{
  "residual_init": "none",
  "shampoo_beta": 0.95,
  "one_sided": false,
  "ema_decay": 0.99,
  "steps": 22300,
  "adamw_weight_decay_other_params": 0.01
}
Rows from block 3 of a small masked spectrogram model, named by matrix and row number. Rows with one number belong to one neuron. Each number is 128 + 32 x the weight over its row's rms, rounded and kept within 0 to 255. All counts start at 0. Numbers have three digits each. After the name is the row's rms in percent of the matrix's.
Before each neuron's rows are labels from the 100 clips, of 14848, where the neuron reaches its highest value: "strongest on" is what is common among them; "peak in band" is the frequency band that holds the peak. Only what is clearly more common there than usual is listed. The data: chords played on synthesised instruments.
# fc1: MLP up (model.blocks.3.mlp.fc1.weight, 384x64), inputs 0-63
# fc2: MLP down (model.blocks.3.mlp.fc2.weight, 64x384, transposed), outputs 0-63

strongest on: saw pad; string section-like
peak in band: 500 to 1000 Hz
fc1.86 108:145150131150095127118126094151139123172168132153120128170115132115100144151145059167111124112108119138137126126084166145119178168146114177163050105098162099016149146147204131150140133150131071
fc2.86 115:121153131124090167182131073144129137175127178117128155120106094124100158137105052095131129130119169136147148140122080127114132127104125209102129197095194092156104120124079212160133157086118126

strongest on: arpeggio; saw pad; instrument: string section-like
peak in band: 250 to 500 Hz
fc1.165 096:127106125099110138114063172195059075139107114041104131116118130139122122188096119146098097173127191144147127152143084101070111154117094084131156122134176118104101157176149145121123123086138098
fc2.165 107:103106110080080094084123110156118147144078118143064159165158099119127094076056083089089168098094082135108079138079143166092098131140131117089102097116132107123084109136084164131141118069129097

strongest on: clipping; text has "clipped"
peak in band: 0 to 250 Hz
fc1.339 086:131107126142132135127124163155221126125132107124151129114168111124077105118148118144139115083094114101123116100135139104116095077155007180148165149135110094125124124124120112134117151202217098
fc2.339 075:126139134165172183105134174183141160118166168136100100160140128125073131130137125106098132098115112115150123125162142138052125149066184195121151135138164073111121220141150116092159148169118167

strongest on: harpsichord-like
peak in band: 4000 to 8000 Hz
fc1.243 098:159140111132112157154176097172107089157164069138141115123086093072110086122138163133171194089141206117058106145138101115143077116101181109132168184137129135138136144170155132098171152140098125
fc2.243 101:107119082147071091061115160135115119183120122160187132075126141122145107090140128146171111109118139082103129135081198123157174148142165118134116135151104107162131149098236142096161136150175133

strongest on: arpeggio; playing: arpeggio down
peak in band: 500 to 1000 Hz
fc1.189 114:165016172091102096173097122144110109122080146149123056089110139107108116136128117130165094124126087129070166154139093153092083098118136126159127144102096104145095143161118117062117145132102072
fc2.189 105:139143196108117119111112129122128054138138102104137140096121226097149185102158131129106156154130185164100198158115120134122114155127122150108156120147156193084097168125182105083104116183125143

strongest on: clipping; text has "clipped"
peak in band: 0 to 250 Hz
fc1.58 103:141139179095123097120134077149189106132103147123115101171151154100201129137094180179126128103124125077091128129152116081101117148094141122108108090139139112091053157128135122093190075174056131
fc2.58 100:119177154127096166114129145166187079160124108177145086106113131133119103166141047091127166089173104116139138122130046119152159116179091124130125086111131123161110150137149172126131121199057111

strongest on: quiet level
peak in band: 0 to 250 Hz
fc1.373 089:123122133118139104132152131174061085125130098128120150142114113126092114121148115120142060098138176048144096117136084154144211140107125130155123244137104147170141136132110158076116171140160098
fc2.373 076:135117084110125110176135089215161084154133149082091120155157167142158122122159072139127113174111086138092140134098076163081173149113127165110136179091160101089088093127109156064141105106152152

strongest on: organ-like; vibraphone-like
peak in band: 4000 to 8000 Hz
fc1.52 085:147157120131160099098185091114101102122105080113131093107102098092147162079087128115108115161157137097131121156126119130142123108107045130133145192109053089171181132183184111111130145071122079
fc2.52 092:120161107148160124059198157145175095138141153117181101143161143128132078074124140128134167172139138120130118113077139188207130125083118132191168197185127153148129144131108138112116166113104118

strongest on: arpeggio; playing: arpeggio up; plucked string-like
peak in band: 4000 to 8000 Hz
fc1.56 104:131146066191101090164134124124126119135101148179086081119144073108166105126133134096100041074114069134143152135157135149192192170137068121156086116129139128138136116081114112108165120107110138
fc2.56 099:094136062152127106129125148158129157155121066108147149082192101176085104135116089137167148055152167112161159128132117160177188099137117142181107155124145144132171142133089140085077134159136188

strongest on: block; text has "piano"; clarinet-like
peak in band: 0 to 250 Hz
fc1.338 116:173088092104202103074124112091155113192070114117142149129130216155090067130129091090118115155139170124148161126132152115128124155195123097130159122156156173150131147179115118149115147107102086
fc2.338 128:154127114129128121133187150136148107112072134133152147139129144065116080145152110051118126130136131092173127100131134115170148140126114116000098170120070124154153122170163116123110132105162141

strongest on: organ-like; saw pad
peak in band: 1000 to 2000 Hz
fc1.372 102:145141099140143150131206131124123092108094100139135090158151116098089148159112149153109091152136139104181145128104133094138075141175048070108120111115176145110114045170177147161151096164130074
fc2.372 087:094111105110181146082067132115165100129113178127114140082173108115152137136156103123139165190135114139146109158127131100177083129130070151156127114089144093168144101059211132071164083116118103

strongest on: arpeggio; playing: arpeggio down; vibraphone-like
peak in band: 2000 to 4000 Hz
fc1.75 092:131143106154143118140098088137139061062122090182159118169184068154123099097169104139150095143115072105171127153130128152094109102120099120114102074096152104109133070098163096080079151168162153
fc2.75 094:114050114137082149130084108140058160111187178082131054189112110127164118112134169148062100130079152123157099115139074131112149096115136126110138155178150134116117123143103122133170166142113085

strongest on: square lead
peak in band: 0 to 250 Hz
fc1.305 094:116090111059124125139120107070174126166082209098107141146136186080135105128142147129114128042109105113067117120151085144182139137115058119122116117106095136118132151145144079082119111143090153
fc2.305 084:155118134102210144152149154165184138072188147164137104119141144125155117092144123148121127185093073121140203085138163053135150140160153125117131117119121141078086148124130125074185122094146099

strongest on: string section-like; saw pad
peak in band: 1000 to 2000 Hz
fc1.234 101:119109154138091165233143138180119105102095110155131125125107095094166213153125163150137106162050125148152110124108147152040100142142145129116101139138100134153106080133128098151141137113123068
fc2.234 099:141094136102120088102099150157077149157072132156130118136148108134113182075155102089093167154163141125104106150067131120101076190160100098066122157074125145174069094083106149159156120090116113

strongest on: harpsichord-like
peak in band: 2000 to 4000 Hz
fc1.224 095:128215145053097106155113133130158128193096141156168123120083096147121117102108119151130112111142093107162095123074084194090108110088136112184111126171096141147121202169109104136111122164109114
fc2.224 090:126108114106100101132164184074116115052152116143132175091119101140145091163144158095136109147136137116177085155063087123086174158153070091123110139137131100089149071144113103185080128078108101

strongest on: clipping; text has "clipped"; mains hum
peak in band: 0 to 250 Hz; 250 to 500 Hz
fc1.295 103:098180146207064138119068117110128144109111095103171118103077178120108136150113125071116102129104143108216144125164116132084120113094074136167137115080160076146185130136100106154136120130160125
fc2.295 090:164140097044141146168123200124086152090138160139145118119159193112132122125135097085145144150098083155115179158115150105052147143171097116128090103122083148163121130150164099065092106121089145

strongest on: saw pad; string section-like
peak in band: 250 to 500 Hz; 500 to 1000 Hz
fc1.326 101:085145138093124124109066164121189141157102072108114190127119158125160191143106150199145108096150169110149111112147114225130140174163124137157160133099109108088123070121181126106138127131116150
fc2.326 100:155184179104143134132166024154117100180125082173094212124110084134121131125094132097118154110122096125116118146115081172113113135101154123112094095133126157135133198194124120124153110134084127

strongest on: organ-like
peak in band: 4000 to 8000 Hz
fc1.370 098:067113110132083162091179085103109139186172151180128164110119164121121078146106092151152180156138115147104139163166135084059149106122174115169111144101086117079133148144130113093122116053113158
fc2.370 097:131135054145177124165141086097157139140129058154123149139146058132129111119084129059147153143127160129140150117124167137071151122145113121128150112103114064107099121145063129070116084043135128

strongest on: vibraphone-like; organ-like
peak in band: 4000 to 8000 Hz
fc1.310 093:099139138126092156127199077122163125124140129140107051128123064090086095122089138181126105104153114152116095160102105136136141122125136202152143096059091118134173141048147110108097119112114076
fc2.310 085:134060148116066056120106067104133150172134099136114063140146093110172160105129114091101161114122084132162144152096132089132120126156117105109111066102078154166114108125173197149145119085120090

strongest on: harpsichord-like; organ-like
peak in band: 4000 to 8000 Hz
fc1.214 111:112114128098125121210205129123090156161110152120123106112152139134083121142104086118167159137103071144168162139156107094143101102129097140103078072143165130064131142130231115133128150165130093
fc2.214 096:105086104153105084118103081137131142229088128067121090129124096079167124137076108167119159099107137119098063132141112109105138129103130138134112110138144135162094127156234177089116120140133120

strongest on: strummed; marimba-like
peak in band: 4000 to 8000 Hz
fc1.68 102:150127153151167024120150132146123120103158097114126160164149125081105014094136082108136089176136138135124143161156090149149155141173143120163075099100123153087145123083146146111139164110099139
fc2.68 102:122094050110138076153133113145117189087143113132100178130167107182111118129100158102107199134149143168137071122132128220132138127158188107094139135126127129099106136133128144162107094055091126

strongest on: clipping; text has "clipped"; rumble
peak in band: 0 to 250 Hz
fc1.352 104:160133096157127125046110106113145127163108157146105110111118117076101136131096166096122151082095091139158137113113175151097087132108098134188053095084100136099146096051132134193121168129081101
fc2.352 092:152127098171148156107117155133153147179064176118108039173097151099109134122157086136116137157106120111162116149109158093153129119146105092090124043131088083167151168196141148165155127121150161

strongest on: saw pad; mains hum
peak in band: 250 to 500 Hz; 500 to 1000 Hz
fc1.138 101:194144169121070139070114161131125149097153133095126132150132173047104144103184135125114132090123101121128093151138107116168166130117105152191119152123132131084111159212200160093131110101093153
fc2.138 100:134066118122146144158203103181151126170138013138133158062167126139154180138166137127106144112148134135142146113138091172149135150136099108138201164159137128083153114178129143136146113165119118

strongest on: vibraphone-like; organ-like
peak in band: 4000 to 8000 Hz
fc1.240 107:146148141075102181059181156171176119165098122137127125135139138122092107140071172119118122136147154147147115162114121092174166167101104088077154153133083098172104182188166128113127147173088088
fc2.240 097:116122073201089209105065147128120157132133060099154128117112126102171120122132126167135104117101106122135096101140105135131115098088209154119108128079171127128082080123195165113108100162119110

strongest on: harpsichord-like; instrument: organ-like
peak in band: 500 to 1000 Hz
fc1.92 091:157106161111171104084126206101177101191164124120137136063194082117170082097136147153144091135152170118133124138205113125145148112177116115101096114137111127147126144180161123092104175093133114
fc2.92 081:085164179083092194126077124137132091129147152218099158191150100108105134145089131108173106120111125127110150158099155034158168133132126120169078165120131149112133148144114115109103152088153130

strongest on: quiet level
peak in band: 0 to 250 Hz
fc1.321 082:096174146185091101077119144124103138134176114116145144146104107133105122045084113088124121137157123133100156136109100122115125139119088092149058131149140092169118175115072104190110179136214155
fc2.321 086:117206148121143062135149122137128112145109149111134181192142123099175082141058139149113208078084144130109049104112146123073110132124108096140058124118119150130110129105105139157137111128158106

strongest on: clipping; text has "clipped"; text has "noise"
peak in band: 4000 to 8000 Hz
fc1.218 087:146161129132198102149156103066212098092142156127130137093146098091103148094143193117113091168116191159118127117134122135152164156139108165161141119084193102134157151079110107150117091082155167
fc2.218 102:187081142098111113098076118174145092145106159169110121177072129123186095151177145135123145096106107093157091099098099113118113107194107139176123100135126143125162064117098158162192100165167133

strongest on: vibraphone-like; organ-like
peak in band: 2000 to 4000 Hz
fc1.16 138:096145114138136129170116077146130111124128128150000101138112131110106138111128113146132183095122124135099124127121173119104145150123095089133122084124132152116110175123186128129131147151143148
fc2.16 106:132105103173139092121051204152127118041094159091148063106124147124174121141120144154130106104149138123172093115140116086113104134094149173115081150084097139113139085061177114134116128141099155

strongest on: quiet level; marimba-like
peak in band: 0 to 250 Hz
fc1.222 103:158165145143126171135145127163044128152106175137166132155098128145108121112111086114134099192121132014174076132127108175132172165123128148127168132103070154165164119125121150120141153113142079
fc2.222 084:141148111109105161058136111162072093151099104173190179148193105120177121069136113101128142095114133141136072175136091119125131098139138078100128137104079115151130126165114087196096150112080105

strongest on: square lead
peak in band: 0 to 250 Hz
fc1.347 091:053093113166148124144091068163088140150110133088110148102094151126092099123115105149134140118165130125109114120072151148134120113147026143147143125135204156151196132172086106174134181116126115
fc2.347 101:125093062044198113157167145141140151131178117171106079166110162084161122137097123111135143162077158111120073115133120148062180143141147111116141102103079129116121127146082117092112115077091125

strongest on: string section-like; saw pad
peak in band: 500 to 1000 Hz; 1000 to 2000 Hz
fc1.316 094:097123113114097059085100147150094106168153141083150144120148135091127190117154169084120141136127177114147143129038131117108090166124100069143159139084105124168113136112221124119080124094130108
fc2.316 110:153113172144118106170173101111108094117145115169121195136141126134121065157113171161162096107148153109077136068092154181133126159156114164170183169104144105141161177212086123139133118121116089

strongest on: saw pad; string section-like
peak in band: 1000 to 2000 Hz
fc1.178 098:126141154180125147154163114134116094138063155107190192146122116104172168121087137143157155147128148094108117101135142157051080118106117080134178077091154126207131116069108102163152138154150139
fc2.178 122:110104143110213149162088134125079094090138131067124100126095156181147158098080134144079126113129126114110114118104147125154030106161124103184143054145133158127147103156129106173153140136078135

strongest on: harpsichord-like; organ-like
peak in band: 4000 to 8000 Hz
fc1.60 129:107101107097144115137111130156153106135151137144073120141127149137126136139139122125162162099107116145255113149117106137128144119084112098104162049113149139080117134123150114089113163147140119
fc2.60 098:086072119168169102186148199139148091048091132092114080132099120132156129130135110071097074151097116152067131114164137138119152091087093170113146126097135115132157107097118106108126131122086192

strongest on: organ-like
peak in band: 4000 to 8000 Hz
fc1.380 110:135127132167105175090200157140096147125105149140123155129143117116083138124094150097211116147124124139123126139124120158136146179109110144207136183117120121160175115138127123175144155009107085
fc2.380 100:169091146135177065100124162104148148069185162137108132144120204101088085115156139116144126153105091104117180134127156113149105189138124138095143201157180105153156167098173102105164123126135162

strongest on: harpsichord-like
peak in band: 1000 to 2000 Hz
fc1.288 090:148089151147126130104122183103115100151111174138115190145103127154122095139090151151133142092121129139166187147127138042123092192161151016140177140112127150143130125157135134135141082149101075
fc2.288 102:108132134091115159147134095146137133152081130114128159090104150087124219133136090118120164152149162088174132119118129128089062156094097177125165092064124106174125119109098149192162128078078078

strongest on: organ-like
peak in band: 4000 to 8000 Hz
fc1.253 092:100094144123140144113200167097123146125120176127118155178114149149113136035156092154155112179127174116186077149103149149080135139094100119163116126143174109153136090191156100188103122159123101
fc2.253 100:139171133153156146063118139166147160133144128103167097123134202108138120149109146136132082081193121072131136117165169094135140169113172175160166127120122114128090127080162180171115142167205162

strongest on: arpeggio; playing: arpeggio up; harpsichord-like
peak in band: 0 to 250 Hz
fc1.170 095:112138180110085147147126106119205144151115085131030169083138157127153172119085118168139090152127111154127107101045101148091097200129135118147084124105126154110133139110111154124110137138134064
fc2.170 098:112084101105134108194093145117092118128164096108159121127112141176164108141141142127135088093121081133122138163195113109132155083117108189158068114147099154182182072160193123125138126121058097

strongest on: marimba-like
peak in band: 0 to 250 Hz
fc1.202 092:181124137215154140127157080153089093121140118122104134153125106115138129084097098060158141125093134027109128099130124138108139121148180170093117083093171110156169142145096169125157086092102101
fc2.202 090:113113107143075117196143112087129108148083202147069136140123143079119127117094190130187115085135102091111127106089111129164126114095128107120139167082107074101190126188159094139111123109149181

strongest on: mains hum; clipping; text has "clipped"
peak in band: 0 to 250 Hz
fc1.35 099:125147114119141165168126135117108039068116163127128138118142157093126070132140146157109103122094118082175129129158176132104144136201086097131119096026095105143118124183145109128161113070148132
fc2.35 059:154133176138135132078165071182188174135136113140125159129130103214135131159112135126141130131076113121084157126119110100151127150093154085137135171117102191162133095180141229132150136135155154

strongest on: strummed; square lead
peak in band: 1000 to 2000 Hz
fc1.251 109:116138133194081067108117082159122106196139195153098121120109117133115173155060124136157124150147149106129113128154117151026154120112122154077119118102150089108134128148082096136157111076129174
fc2.251 135:121190060147163177068102080174137154135139139093137094098105146112095154136138085081131095099112150098102138108147148119156153121082142146197091165104122118126077116075140162132163083115142194

strongest on: harpsichord-like
peak in band: 4000 to 8000 Hz
fc1.81 090:143184154107153198184088148125136125139095109119073161078121078079138169107119148102136111119141074141016085119097096090144113143147141123130106124143120139132181148162143161117114135110081092
fc2.81 081:131109068179138183059097127158135161145067172156063121156110113131139111136132185175172173105138113106139102153138163125131133183110199118135096161134124119163182078163137143109162126132114095

strongest on: vibraphone-like; string section-like
peak in band: 2000 to 4000 Hz
fc1.350 095:148140152030120166116088122095118136125099098118084086091114149130135120145085092127162125122100081103147118135118110100103131138110096055138158112126113108139196147132183165111195062079165097
fc2.350 105:153121152127116165155135075111126109142095136108078167166094151148116070103157171130112102118121131121073152097116120160115094122046127103053176172203156087101089133150098126127170111079122153

strongest on: marimba-like
peak in band: 4000 to 8000 Hz
fc1.328 112:189155185144150082200193140144100082155184170123143142155171147114126134148130131062165057164112170096136119091158125154136121165146094071149141137108121113150144098088120128149129114151116082
fc2.328 108:144058152107140127084149133123075117160121162154149106174108072165168091094175123162081100114123119091148107175147088080125118157155107040094126072139118152175152148141142082136168126156111142

strongest on: mains hum
peak in band: 0 to 250 Hz
fc1.141 099:111120177118172091145094123157161089070193146086071153117116115149106125081124090098162099118128126114068142156110125155068121138123144132172056109105141101084102159067096151112103141066140120
fc2.141 103:159092107145095106086119149091105111124120135117111068104092149106108147129119098130159169083093085144049177169149179064107094133121083176165138095163146144141122173064105129115081086143096112

strongest on: white noise
peak in band: 0 to 250 Hz
fc1.181 095:147115140191151164148128085158133139133152084107099112120130087110147160120114138153128106151112183107176128120121138128122184078138042136098090174156124137135048135096163089176143211166139140
fc2.181 073:143114086050211114106153150146127148086109170192130106130095129105131114177194094131119128100122160106153086131177149131145174093089176141186113143102139112116097124145093165100100175099126093

strongest on: square lead
peak in band: 0 to 250 Hz
fc1.381 113:125177155130127111163147134162108112150136237099132120107152106104149166098081080129099109113100167134154069121127171166131148157116165150162173121150061141069102136129162101160185142139144082
fc2.381 101:155123118135092106113190148150142149155119144140127127139157034088132124120111129107149146094123114158167086134108137114132148110123103058165159181105148075187114063130082157055137157111193113

strongest on: saw pad
peak in band: 1000 to 2000 Hz
fc1.207 106:116114098155111174080204131184137095080158070122141132164133053098129132119113161141200082122147186110106138134135120117131107130120101108100166179111162133212116107099087135131153113104106107
fc2.207 124:104112169118075078061101084149103156198153165153128118107122146104133080062200120107116063102119125180142163153094137083124128129101115137089092117130115119198128135117114092169158123148126142

strongest on: white noise; clipping; text has "clipped"
peak in band: 4000 to 8000 Hz
fc1.369 096:111111152119099155158171160126148103166172110163134133105137154145146187141145167072127129163067120120146142146104084085092146093097069115141117117106134120102049168085171148102190071184148134
fc2.369 093:185125131135151140117135121154160142133202111127119134093129130138107111073137173137146147148145173145097125157200129120139135112112133117072123125204193143085143188139193131130191108203117094

strongest on: organ-like; vibraphone-like
peak in band: 2000 to 4000 Hz
fc1.239 127:113163100197132129148106109161104135092123111134027144147151104119122161141109115146123053138129111140112077142131106168168149162141115118149120213113136100112142113166124137116178146031105101
fc2.239 103:105091035098103159121125174152138125001099131076130099100148126109168138172121087104161109121114079130131137138200139115151111121099144137116091135129069097114148114137134120116091114135098134

strongest on: marimba-like
peak in band: 4000 to 8000 Hz; 0 to 250 Hz
fc1.360 081:115083062119146149153124149141094083127114188153101128120122086154199151050136113109129125085083112113132085106129104143094155135089182127181078105128156117157150160170130047107135131162101117
fc2.360 069:065119131098187103135120127127077156139111072176122204136155112155160173026137119102121108109131122182110134172139081146134114097131092129134155132164155173110126148167135144149099104072089120

strongest on: vibraphone-like
peak in band: 2000 to 4000 Hz
fc1.383 107:107104141154116084127110096133153118155067151134064133141110181091140142157116106147173102153129091080120130086167044126104139141136095110138096235168128116098102136112197118102137130091122105
fc2.383 134:162137132153163103146149147088153160114125133116155147184107189116130102121067213113134125174138137115135102136120205127144110145158177153184156045106155146124113077123074122096115115182131132

strongest on: saw pad; string section-like
peak in band: 1000 to 2000 Hz
fc1.247 098:118155160124151122080165157170141101149091139189127150156172065121165111131091161100137170118143132117145148071156075132047122107109124183113107129115119141209109146127092097144081070131151161
fc2.247 109:129110124147104112128169074112118152109163083153116195096095130138142116115086151200133094093149202166150118123152099174164163124139151124141121174159145201049162121101112105175148156147115107

strongest on: clarinet-like
peak in band: 1000 to 2000 Hz
fc1.159 099:097073087154168128076126093151163165206115158116100160154091145083128082131141124068171148075141123128110125175110144132060139113117138149064149136130169116105135143100123130113076096069115166
fc2.159 107:133113151070121153159057159143131137129099146165118126100129078178130177108145164169137135153152168142109178120107147142076129057166138092163154092130097118129148124163148131111113183166114029

strongest on: organ-like; vibraphone-like
peak in band: 4000 to 8000 Hz
fc1.14 094:139151102154105131126164128137098165118162091146136142116150145130137123169208083140126114152124142119176144127147019094147105117155118150087090190135131142174150112097181182175169147077134086
fc2.14 095:122111137114107107086127195166133107116109155128097075046144138080168091166192105120133102117125132169138094122111176125139095131144121100107137178063154102129111087072156102145154133093206115

strongest on: arpeggio; plucked string-like; playing: arpeggio down
peak in band: 4000 to 8000 Hz
fc1.333 096:167135105115120073187190119139137146183089148210115170185138126142152122092113142140117122132120122143151073120138139141205137121143109051152126106099136122140112185065181120116153110114088126
fc2.333 101:150140107154085045113070146140120144116087149106136161124111080165110133112106163120163151146132136138064046083074160136082099144112113153107134134155120125135116202129131105160087107112096058

strongest on: vibraphone-like; organ-like
peak in band: 4000 to 8000 Hz
fc1.169 091:130118146108099164168191161156110097124143129108087110094142124067120101023151085115157178119112134098137103128157121134118139162087117132105115053177091137191111158118158144117124138111064101
fc2.169 093:138138123200107144122074148114132118124132144178141149072127159169151132145129098174106191073151160147166118131139044127104103169155118148137129108124196083094142184068163136144156145154171120

strongest on: strummed; organ-like
peak in band: 4000 to 8000 Hz
fc1.145 102:180154156154144136137142134108108103117203138156121149183135099113088133098139129131162121155130132128242125115198101109161137068102138097096150118144133104154129073066119113129184105160175121
fc2.145 086:188119109081068080170154163097123134086135089141173175095175144172093162159064110116119130174185079118116139119144133133153149159177149137084169133120087141070116134114074105130097128142137119

strongest on: saw pad
peak in band: 2000 to 4000 Hz
fc1.62 087:099115115067116130132117102142154127122166094126161164155149100157054155120109115170162158170127109086092111133160076144132153040120125136100055089110131140072108114117129134121125128188172059
fc2.62 102:133103166132160145074150099217127078114064142102067095081092098154096088125105088092108111164139124121105148163142097185132105124104131168186109122144173141145068094149140126151119117082137123

strongest on: mains hum; saw pad
peak in band: 0 to 250 Hz
fc1.26 086:160113177128144131183092167103169088092202070100134174149119094097138136109098118117152134116165093108089096122162148187120158149067162132102142184149126113111153201140198141126119117137137111
fc2.26 103:156123167123132148119159059134172089127062088059075115147084140068075086139133176097163100106138163115121103109083164142051112134106152113125165159117124153132092104135098112115128101117164094

strongest on: vibraphone-like; organ-like
peak in band: 2000 to 4000 Hz
fc1.329 094:151106108068092129127117154096126118146124084154069102097163113106157178122066103177150192110094102071091095142142102117138080141148092101090139217151156107154108122105175141165134086124124110
fc2.329 092:149177070161110136149155122129131122150137159114146173161110129075089103126107148203175097148134123108125105119122181122168137168195139152216186121098127139084119134121072132087133087158170115

strongest on: marimba-like
peak in band: 0 to 250 Hz
fc1.283 102:138141125126093086183108143103111062137132148129100078103185153094151096087193157112159158149112080108116113159113160181089138159117131084149039139061126107149107122084110138167112144105101138
fc2.283 085:133112068078087111149166166098116132117127145197143137099124107093134136054149142087145122088122126114183067124107133135087149077140094118090144139106079193145118161128146093101157139103106046

strongest on: block; square lead
peak in band: 250 to 500 Hz; 0 to 250 Hz
fc1.162 088:100116101186210088159078116101138120079100143148117114110193108116082155127122108105142065076165136124082148134109061150069117149143129113156095114087096141070127079097119124143166129150131122
fc2.162 086:121119127181200153148119113083168133110174122123190132140104091120112083138078135178180081112101096097133114094145138147122134119090187116114179160093158131103150132126186143100040118131099165

strongest on: clipping; text has "clipped"
peak in band: 2000 to 4000 Hz
fc1.95 100:187202087098150118121150135136154101125136130139047125182166053122114109080124141121163176078117115099085155115124116150127174189163157167150158126136124088138095173126121092098122101104128089
fc2.95 083:160044115139158126170113152126181160110172110142130110146132060123092097147194123096131146121124093100140077163172162134156160117150115124137125113148117102128209102094192098084168117110180121